From a checkpoint of a small image captioner: 10.3M parameters, trained on pictures of board games with random positions, seen at a slant.
Rows from block 3 of the image encoder of a small image captioner, named by matrix and row number. Rows with one number belong to one neuron. Each number is 128 + 24 x the weight over its row's rms, rounded and kept within 0 to 255. All counts start at 0. Numbers have three digits each.
After each neuron's rows are labels from the 100 images, of 14976, where the neuron reaches its highest value: "top examples" is what is common among them; "lies over" is the class under the peak. Only what is clearly more common there than usual is listed. The data: pictures of board games with random positions, seen at a slant.
# fc1: MLP up (encoder.blocks.3.mlp.fc1.weight, 768x192), inputs 0-63
# fc2: MLP down (encoder.blocks.3.mlp.fc2.weight, 192x768, transposed), outputs 0-63

fc1.695:111108119087104131118157136124127114110077181119098169112111119120100138069089147162121121126082129087163106099146099101112113090100142117087145141159129086123116166141118150134151139152095165
fc2.695:163134133102101136138139151114133087145126127154131129142107125154114124109137106118126119140127145105148055113107126147113153113151104103116136116112097128102116141120121100144094139129146112
top examples: noughts and crosses; first side has more
lies over: board

fc1.127:145143112149123137103079113116145106107072167131126154127109110141176119127116135155101127109133091092123125104149081149078120134165126146144148172133119115084121121073117108088146125189142124
fc2.127:119110150133129120102087122101131093143146104145125102140122106114144119113132130143106115120095155131127115113099196133135128137108083148075124114110090094149129101159111141127126135106115117
top examples: stones on a line grid
lies over: board

fc1.47:081121110147110139120134122121122106106157118126146137178106139161102100113134126120110073094127117136100123121125141096109105159113155118105114147100095136088154109107138118163145126119137145
fc2.47:103116133091149119158139124111109150089138146153071121105120151126116133105066117107121160094112092117180171122156124144095150121096068103136103128127110165113127139139122137125187143183095112
top examples: second side has more; discs on a green board; nearly empty
lies over: board

fc1.459:146111118151135139130119140131121114084146138181156145179142142125125134203097176140141143156149130133139150159116092115118113143113137152140097119120071134162127136125124192101137118163143116
fc2.459:125074108117157134145115109110142135106122153095097145121100098132133128145128107109114129126114165110130064112134109154127132120143117131119134148142140153106063096146107097084079116099138118
top examples: stones on a line grid; nearly full; second side has more
lies over: piece of the second side

fc1.478:138144156152127162132126159124099131171136156132154101090143113126125163111119105133100158161105132110106130132175135191137141125148136133117152127158131132139159144127142172138125099143106084
fc2.478:156118104133158150137119106160116122118115158161112131130092154092137112142115127138145161133180138151091148139065108091115130124113105153152157138140143075117118156112087106103093125144132128
top examples: nearly full; second side has more; stones on a line grid
lies over: board

fc1.234:148145114138154122115147143159138151104119133143128149092143168134130142102136123116164142095122144115121110115126179126116099109157127154148152147102157119127130120150136127130194119128143173
fc2.234:145134119123115123101118128125151103134146120102084107124185118112157125119143115123135175124100148126159123141133154127104140085182073103064133125137099124131103108128120103142128136122108117
top examples: nearly empty; noughts and crosses; discs in an upright rack
lies over: board

fc1.562:139110147133139138134172147117116122148134165135145144142130110143120126143116159097134148112118140106143108132151125157135184106167096140111116189156165154139126138123140137103142140153128130
fc2.562:136170142119112132132123118101141131150163118094118156138162117156175146148127160197118128138118149102188143136121152130114099116106154136139164114157103093157077150131151117170129142130145141
top examples: stones on a line grid; first side has more
lies over: board

fc1.417:121086146153157158136146098143121068120119110151152110126127125157123133171154143165134116124142111164125150093135113120101150110154163124094110155137098163116157141136132136155122108125111106
fc2.417:148150152082161135110088134118134166110118162112101153143122126132130140142098146135139189135114109127194126126136136133108128145126129123156131108154103108117111109120148157126089124143126149
top examples: stones on a line grid
lies over: board

fc1.763:128155141130076140154122090149139145117113156116137136132109108129160139094110118147133099096161083129178130158098146164092074143163129194108095109139151097131172137121141138126138133143131135
fc2.763:101134134098166137116117134155116133097139080156132139122125175144113092127128134115099105146139124150111125161126115130116135140129154107172142167088128130079121168152152134124134122088109091
top examples: nearly empty; second side has more; stones on a line grid
lies over: board

fc1.275:114066120102117121157094113099148104137071142129098143143135126109123167094153164093177146127117121101126152123100096170117106094113147139144145121169130124138130151125150160107119170131144118
fc2.275:116124157168125160116130132109154123130146145126149140165130150150121112133122114129177082106135137136155105150155151171131140120099128121123112094110127082146153118168105088129077137155094115
top examples: draughts
lies over: board

fc1.210:107160122164122136122119148122175098070138171135125153101117129126133102154149134127119186106132118125105112102142139115154151090138110117145125127126141082098124153146116079148093140131139137
fc2.210:137119137086149136120107113123103138132149114161106155110082099096123101136106146087106108098102106138095141102155115126091157113108125154101104117067128102147138126107137175087158108139108096
top examples: first side has more; nearly full
lies over: table

fc1.593:124084115098093099142093144114084108117115145096157091136075134125107130096129149138138128104121136125093124084137136099107107127094146099075126112160100137089143122145111115121137175108126148
fc2.593:153097138098104146157148181084136093118125112150089148163125065161145118099120095098140133119118104100149137135130143121103094096097097075138116108096104121147137110192133122154113170145166104
top examples: discs on a green board; nearly full
lies over: board

fc1.307:163124129087151080128115129082147125165094102105143110136170112124072163142143150150115106156154122125130126163153115148128093139072174119123115084077116105139144144142165139158087115146127135
fc2.307:094131105087081127138168149157133132103104164101137113121057099115173129133140108092126106116104126104123098124076123114164166122157106128162131148144158128095117105119118112137101144101110124
top examples: discs in an upright rack
lies over: board

fc1.575:142110120103131106157119132153111143104135177072128156153080124123092123117139133125144125136133120105091122142138160113118140142078143117122126112168161096124151135115134098148092148074132136
fc2.575:154135139126118105124133139055128097113097098150097110149179124143118134117137118119151094124136148148165145119159134120052072108133154142134124150142095128171158157143146130135150109128139125
top examples: draughts; second side has more; nearly full
lies over: board

fc1.574:118130155128158105124093117127130123127122082176123149117130142142187118117115135143131198187105127171105096100102189119193172063149133132089091105168132162146152136110154132104108126139120097
fc2.574:132136116131124140152116181138094143133156181123125106137174133165096166117097140114158108071159100104124147131144098146143138103146073141164164126126144122111160128156103114119099151118152136
top examples: digit grid
lies over: board

fc1.648:152144138121079136128135108153135129133125128125158112178162113154127160109123163152125123120128112145136126102092127114136111119160156119119160144130121157094135129122138177146179139135145106
fc2.648:137124122120194142178123106125127175102168129127119116080132121118153083140114130144125134131132112183165114147130099129138167171119176134141148122122157105117118102135111135137104107118120111
top examples: digit grid
lies over: board

fc1.373:170170130118142164138116124113082120145136190166109132157117121152096136179110121154145112148137117138103142124144100149118107131130126132092139139144117113179173109123097109139137134164143160
fc2.373:136122103125108095154139139138112090117094108142117100072094094108135142111122100113130125159134159081074102142121110123131147124137081140091111109136104124092148077112116118113118090106149116
top examples: second side has more; nearly full; discs in an upright rack
lies over: piece of the second side

fc1.644:111115139132091102131103150124120111069153126087134147111127144148146123109158098132082121147146148088109117104114159091146125129103115097123146103132134121124099122079119109165162138105149131
fc2.644:153097133115142128124146118102139123129116133130095104183139125163115124141082119120189091073106119123121166115141153133144162102134135102122111095172117103155156114189143120122114102175146138
top examples: digit grid; nearly full
lies over: board

fc1.467:117114116153122147118130117139162173120137169109135157135128143147166133108075139092130106120144102137104089114136167108116130172189095097159139127127133148139142131140172127113143107128134151
fc2.467:129123151155125144139149133066121122135126076144134155139196170108130147097135104158120111179144124116176174122130110159147098118062082134107140114107112103125127113152123126120155150193086125
top examples: discs in an upright rack; half full
lies over: board

fc1.91:116141134129106120143135163079122108118146129127140126161148091112077147125143127140162098124148077135167123115170144106088115131095142105126094103143092124144180115124125141135126131183152114
fc2.91:106131099093160161150140066153140133128118120165101143117100142139121129156090138115094147148119172132103112154114073135125155100141141110132155150104130147098121148146094133170134107115123135
top examples: first side has more; nearly full; stones on a line grid
lies over: table

fc1.251:196078138145129149095144100107142114136107139111122178111174140118111099117140130146143103079124109098138141118138115118138102130131172122117174182125131134084137141133106118115152149117126167
fc2.251:082128169146131102135087138099133080108091131105120108146126162144150105110143084156092131111109155138143120122148076113102107158175103128113126136136145128143134104142113136132128123140104092
top examples: nearly empty; draughts; more pieces: equal
lies over: board

fc1.15:134134144142114109117098135120131077138130120120104137118106145130121116181152138124105159111080179137126089090142155153103174108145154156124125112125136100114104143103077102164126151134123158
fc2.15:100121135114119159085160099151109154146128148123158123149105144153066123156146158075143130106122066130126129127130129100142123148109137159125101120142154096102127133124155132072093121081119107
top examples: stones on a line grid
lies over: board

fc1.437:134134144153115167130136092176138167119156133087149096144088125146142140162134133094137119090111116138130158153160131180136154136142123132146149156159127162075133139112112180170147138148135158
fc2.437:110118137118121119095141140121114082140103133115155098156115150128123132141163116157150084171131118142172133136141150137153101085088149106138142069120105130158166136144109124079142164099128104
top examples: digit grid
lies over: board

fc1.340:119158158113113144113068163178129072139144126136100161111102078114154114141141118155186171111143123152108165145140148148135154143147138132173114170100120058115138163104147137141094107105111133
fc2.340:103165121105150102126119122176106148081137182117097119099129141128135096145089126084121118118137086150090138153122119113137142128116138140171122132127114124153141161123129156099097103122104151
top examples: first side has more; nearly full; draughts
lies over: table

fc1.576:158124136115104140131125119143140104118152140140071168118077111149180139104112128114116131156101150137097108170118188063156139088127140122073129116156128109111113112130125116125152139111127161
fc2.576:103106103097193086108105132131115142078122185150122115164106100144097123100129128135187090103142088135099172136110109135148128156131114132112134171132121122124103159088124121126120124164160173
top examples: digit grid; second side has more; nearly full
lies over: board

fc1.458:113068129122125097106151096143104132155128140161147192089107103081131124152099110143161142153100156145120139139155144125102167139146150123118108119183129130179141092146132165174133147121119106
fc2.458:088112113173148103162106179120121161126125147126119087131093145120085135109147103107145074113118139131131116110135075163136121136061087124134119110132144093105115115140106125126137135156149129
top examples: first side has more; discs in an upright rack; nearly full
lies over: piece of the first side

fc1.337:102136115123156126117142137111111119147144121153151107169126156109106104146155128141094078089157084139114158148170092133119109136096129107129119145133108134161126095071128148120144140167116119
fc2.337:111132104120125111127155108154131149147092136137126120106138135111137124092121114126130128138076127138191153143144180129172116130118121140102143112109080127160169128132126102102156085077133109
top examples: discs in an upright rack; second side has more
lies over: board

fc1.349:101143122128151108108118104152086071143081147133155116091090126127137148122133130121158154154106137163142173136145155150110147096153113161128151163150147063112159120108131116161067125094087158
fc2.349:145136148117111156140091158154142110107164148149121083113126082110092111132123131110160115139169109107100137123133088104159147109067104149135090093140139131199133122114145157133118094147146110
top examples: nearly full; first side has more; stones on a line grid
lies over: table

fc1.652:106079145130175088100079101134126104113137115152154130123147131129105124085130086101126134120141117086171144119151123138087135105128142164134097099132160140147138122111110108137102121130109112
fc2.652:123120111112184111133125131159109138074152104142130092108132131106098153080127119148117129109114134144115158157118119135123133080133111097175109137120142105103156102134147099120132123147124119
top examples: noughts and crosses
lies over: table

fc1.139:127133133129099133131102132180148156167134073174140157123115134130120086143114151094116132116140104148118132142167134088110120135189125157165099151102148184126141120120137146117126144149152149
fc2.139:121123138157151116130144143102111150118176172150116128104122143105138162113140123144141117138096126106184140147129101177140164157115137142152118141096135092103094111134134100154125144147118122
top examples: draughts
lies over: board

fc1.552:129117120128103078100160124088164131109103138081102145164154140137087112143159152112107184111067165085110094156116118135099131156142127130079114111135143099139101113099135112135118168154130156
fc2.552:121127138118108123112173098150188110148177083088112128149094178137089159104095167130137114100112145136147151140160128131107153099113123178153077118188150093131116136137136145139154110161134111
top examples: first side has more; noughts and crosses
lies over: board

fc1.544:152120133103109146132158151133123125137103155142153130159103159161121121127139132134135121123133100117131135108143148124146131152154132140137167111155165130139114110127149079146126163098139145
fc2.544:153172141106136138110126106083154115102166083098107137123181119145133130126129140109144133151120171118148161130127155132112132114105123132106077097133110118160133165171123114107131097150140144
top examples: second side has more; draughts
lies over: board

fc1.81:101116138128130109085123086121174135154090155111108169158147115189127100126168122149109162115103144146106095142125156116131116148133158158104149170161140130058130133100115120115117155104135141
fc2.81:107079142102106087088162139151102108127110130107137138164103145129088134101084161102155149098116099109146109129128141140110147113112084146112085077140145095078118107125133103107163116155145147
top examples: nearly empty; noughts and crosses; more pieces: equal
lies over: table

fc1.259:172119117133139134083152127130161132145160081124085162114194147152132170176109153134113105142125121154089125136129125139108091129128165138145163124134086158182126121093136154127137121140130165
fc2.259:150144112154141147161110129128133149139136185136134155122154116152148136111128148104146116089122139124145142117168081144105162143180125138143148120131161154087102082131159084106137124083124132
top examples: nearly full; discs in an upright rack; draughts
lies over: board

fc1.177:120132121117115150091114124161109130093117123102152128131124161107093151111118102178134118069165138139117127133135148159083131133110142102115117122138117126083145135099129123139116146136178138
fc2.177:121133127115126155141100145087162105149135101149154141153107139138168121099127127130114146123088133107179137119124168106093092150105121096100153094131102119082186125178138179111147130137143131
top examples: discs on a green board; nearly full
lies over: board

fc1.0:111119138123145122140120161148141163134132145172122143157141138150119133132161155127114144070146167104097107123125129124135150112168160100122109130130123105146113094117129116134084138106147117
fc2.0:164173113136120144130169128103174122132143116088154170150133138121126125133135188150182149138130152174144145102158156143131153142106135147130104094144143122136124150137178097133158115136133161
top examples: discs in an upright rack
lies over: board

fc1.555:148118107113150136118125132177137102136120115171101174150119112105128128149099144144130154151154176164113100094145165096161129132109131140117172104144173105140115084142133126115132159131111140
fc2.555:143161128128164124151115146151141146104145111120102101126153148108093145080120093120130081068124120095127183134121087141095121096130090122125144156098116117103140144128132177123157082177146113
top examples: noughts and crosses; nearly full
lies over: board

fc1.724:068103161118149119114102103156146116129132127200175154152100165117142109074114098138122173129118171117125108152135143134131114130136078142097166141119158097154117125119102107097166086131112113
fc2.724:150147078162100110148142131180128081145088122101125118132138128144142129147144115158108084128148165121092071185113132130151108118153120110109125116174140158079137088118165114123091125105188129
top examples: second side has more; nearly full; discs in an upright rack
lies over: piece of the second side

fc1.54:109118077128182170116134113092135128068111112127140151169133130162103149151126116115176129106126162129106140149136118146149150116121092125124154154098141138121121113105133086092125163115157107
fc2.54:122129099112147127100129146139122114110160124085143101142148111067166137115114155178132102142087112138170132134131136079131135127104136123123144147126113126129129154139166149153160119074114096
top examples: stones on a line grid; half full
lies over: board

fc1.231:108118101140103136110099145158102134145159198131098165096132092116171096140126148130148145097140126156111130084128124092137134115175092143140136128093156119127111140126190084108115114104119129
fc2.231:114162140112134098147142134128154119065138128120104124091165139088111141097132126126112154146138099134124173150136170089078087118106098129157086123121125087123131168123136138139131113109099172
top examples: nearly full; first side has more; discs in an upright rack
lies over: table

fc1.585:151139112102140077070087113140165098073114149151108156130138092120128133103133112094108164085107144098135104099121131147105133125175112138104090106153122108123142139122118134095134089112126131
fc2.585:124129111173149147155092097117109132129090150133123144138156148111113162113141131119153153073147164141124161118156165126107084105132120087080165143127119107116119128106117095118124148122152131
top examples: discs in an upright rack; nearly full
lies over: board

fc1.281:148119122119108124080122117113142138129100120085126140126120116099100151113142126127137163114133153116201136110127141148118094070138131079124086087128151109098117120119143103133136186135125112
fc2.281:147112107144118107128155149151105156115138117142142120135074122165162072120134155110119071118147096102095134151130103116124148154107097104106122132123130121093111091140138136080145175095181133
top examples: discs on a green board; first side has more
lies over: board

fc1.526:135118133145130147100110109099147142151152124132097121087169118140142186116133139088121155095141166095112073154150141160114099127157187162156151168062145131159133139143117132129172096146115149
fc2.526:138121120145133127151129118125128100121129108154123129172169154120140114091119116117150152097103136155154157110164128145101154100131086108092163130131119142146127072146105074130162121127148110
top examples: discs in an upright rack
lies over: board

fc1.405:116088125139113139115145126109100103165155122139136142104118144126115131083104111157121146101121166150209097132155091095129118086137118110135146145146142157119101111120112116108137150144108103
fc2.405:186143119104168100122146165127144104157147117144126169121131117135146078147130110170121127151098131124108099164131145100147144138140131124136127127116113114142119141149155055126162128089158149
top examples: discs in an upright rack; first side has more
lies over: board

fc1.426:117098126172157113140145127076151115150115171145119131132108125133132147121164132136124165096105163116110107103137193139134179154146138121094094148119191119125101138123123114115123147128153123
fc2.426:095157113095086140078137103130154127142129094074105150078164107120138104116125164138132126133126126141105090102124123110135132117113151144131113121139095058125109141112139129167126153118110141
top examples: first side has more; nearly full; digit grid
lies over: board

fc1.7:128124115145118148094106108191128158128100112102156145130096141140151119161117124141141102137156161164134158097126176154153069118139127150128147164150121097096132135133154153138132147150101107
fc2.7:110081112131149117125105148131143124112117116089138111160091096130164117151153146113111088114120133125177118109094119123149111141125102114170131140129140124079111169090150133089161139100108100
top examples: digit grid; second side has more
lies over: board

fc1.757:115101108116136092101075110142108091097143145128134141093107120125144110129121088130128126150112136129147152139099143128108137157153094139110131151123170087116122146139123082176130121141108144
fc2.757:074163118108158110105106166188149124080120145119113120138144166113102103113083134102173127116121096134157180128148182106122140098108126143161098085159125107145147136148129149108118135134132131
top examples: nearly full; discs on a green board
lies over: table

fc1.299:125170145102117139127118146151137118128107122166112150127134141114129097132109121155138199150121144137121142172099141118116140129134078109160106157061150100104152172105180156118108117125125106
fc2.299:120169136110184125108107110181111158097158157132122098119146136124123115138085155095166123093124083177111180146164155128108159134140164152146115133161142132116151173101121154146114095136079163
top examples: first side has more; noughts and crosses; half full
lies over: table

fc1.653:126138148122117103148112127107145110104153153115082112093161098125139173088081122139117115085115109075185135116140130127092122112143158128115120123136133121099112116118157132138120132139097124
fc2.653:150150108095162162132133121106148133131151096112110152094119143134142093144084124108091110132112125124069122159091111115130173141139108114147132168132156101111111157143136097127127100108147126
top examples: nearly empty; digit grid; first side has more
lies over: board

fc1.545:119086121085144145154114118123105144130150109092170125076129108161132158143111170158109117115115120142128123101104145121124173136109172090116109127122104112124152157151125121134152134132137095
fc2.545:131093085135108156117132151071115114140093163149114141173081091146129122112129134093145129141133136091133124091145124134123103067101095093142137109121126102081133112154111154129120140151138115
top examples: discs on a green board; nearly empty
lies over: board

fc1.725:140159146131173121157101104100139139149093129120110099112124124093131129102153128153111159084151107116169090118147161106082134106121145098143153104122117144128132193105138159116131111145133169
fc2.725:150199096114137136126110114156141123107118132122121151114140121107109107153081105085104108120156127120148140146115134165164129144159106123120114161135134139098161142132171132142141098118136125
top examples: nearly full; discs in an upright rack; second side has more
lies over: table

fc1.63:112157124109087117115117092117161130140113094090195099140145145099135161136108121123102067122144118109115129131123125136145077121125160117138133127145151124057112167099108169105146149107144123
fc2.63:121124157104142154128152132121165148126125112126125118136138134173135122140127164135164117132124094149204177139146191127131149141090122122141133095129097107134190139173123187122108149117130096
top examples: discs on a green board; nearly full
lies over: board

fc1.24:124092159112129086130129144126135130135132143118161149110132128157152134078128121119129110099119147133122150128132106167127142148153136143162136127092149144063149119141131147121121150162174112
fc2.24:127099128134080120112102114140088137098100078112110109113152123119129136103165110169115129145105180135105148148106119134157116086124142074133150121137119129157106178163075164119137120141091085
top examples: first side has more; nearly full; digit grid
lies over: board

fc1.59:125132105133139099101133094161116066107110093124098155145101125103115134151139132132160129140126153163097148111109156135115096130103145099071109118118131094161119085106125102121154132164135125
fc2.59:115116114100169149114123159125145132117115140111116120178163127133087133124090147091128084051114137126148152162149091138093155128107110147127127116130139100105153116163123139123135082138119138
top examples: discs in an upright rack
lies over: piece of the second side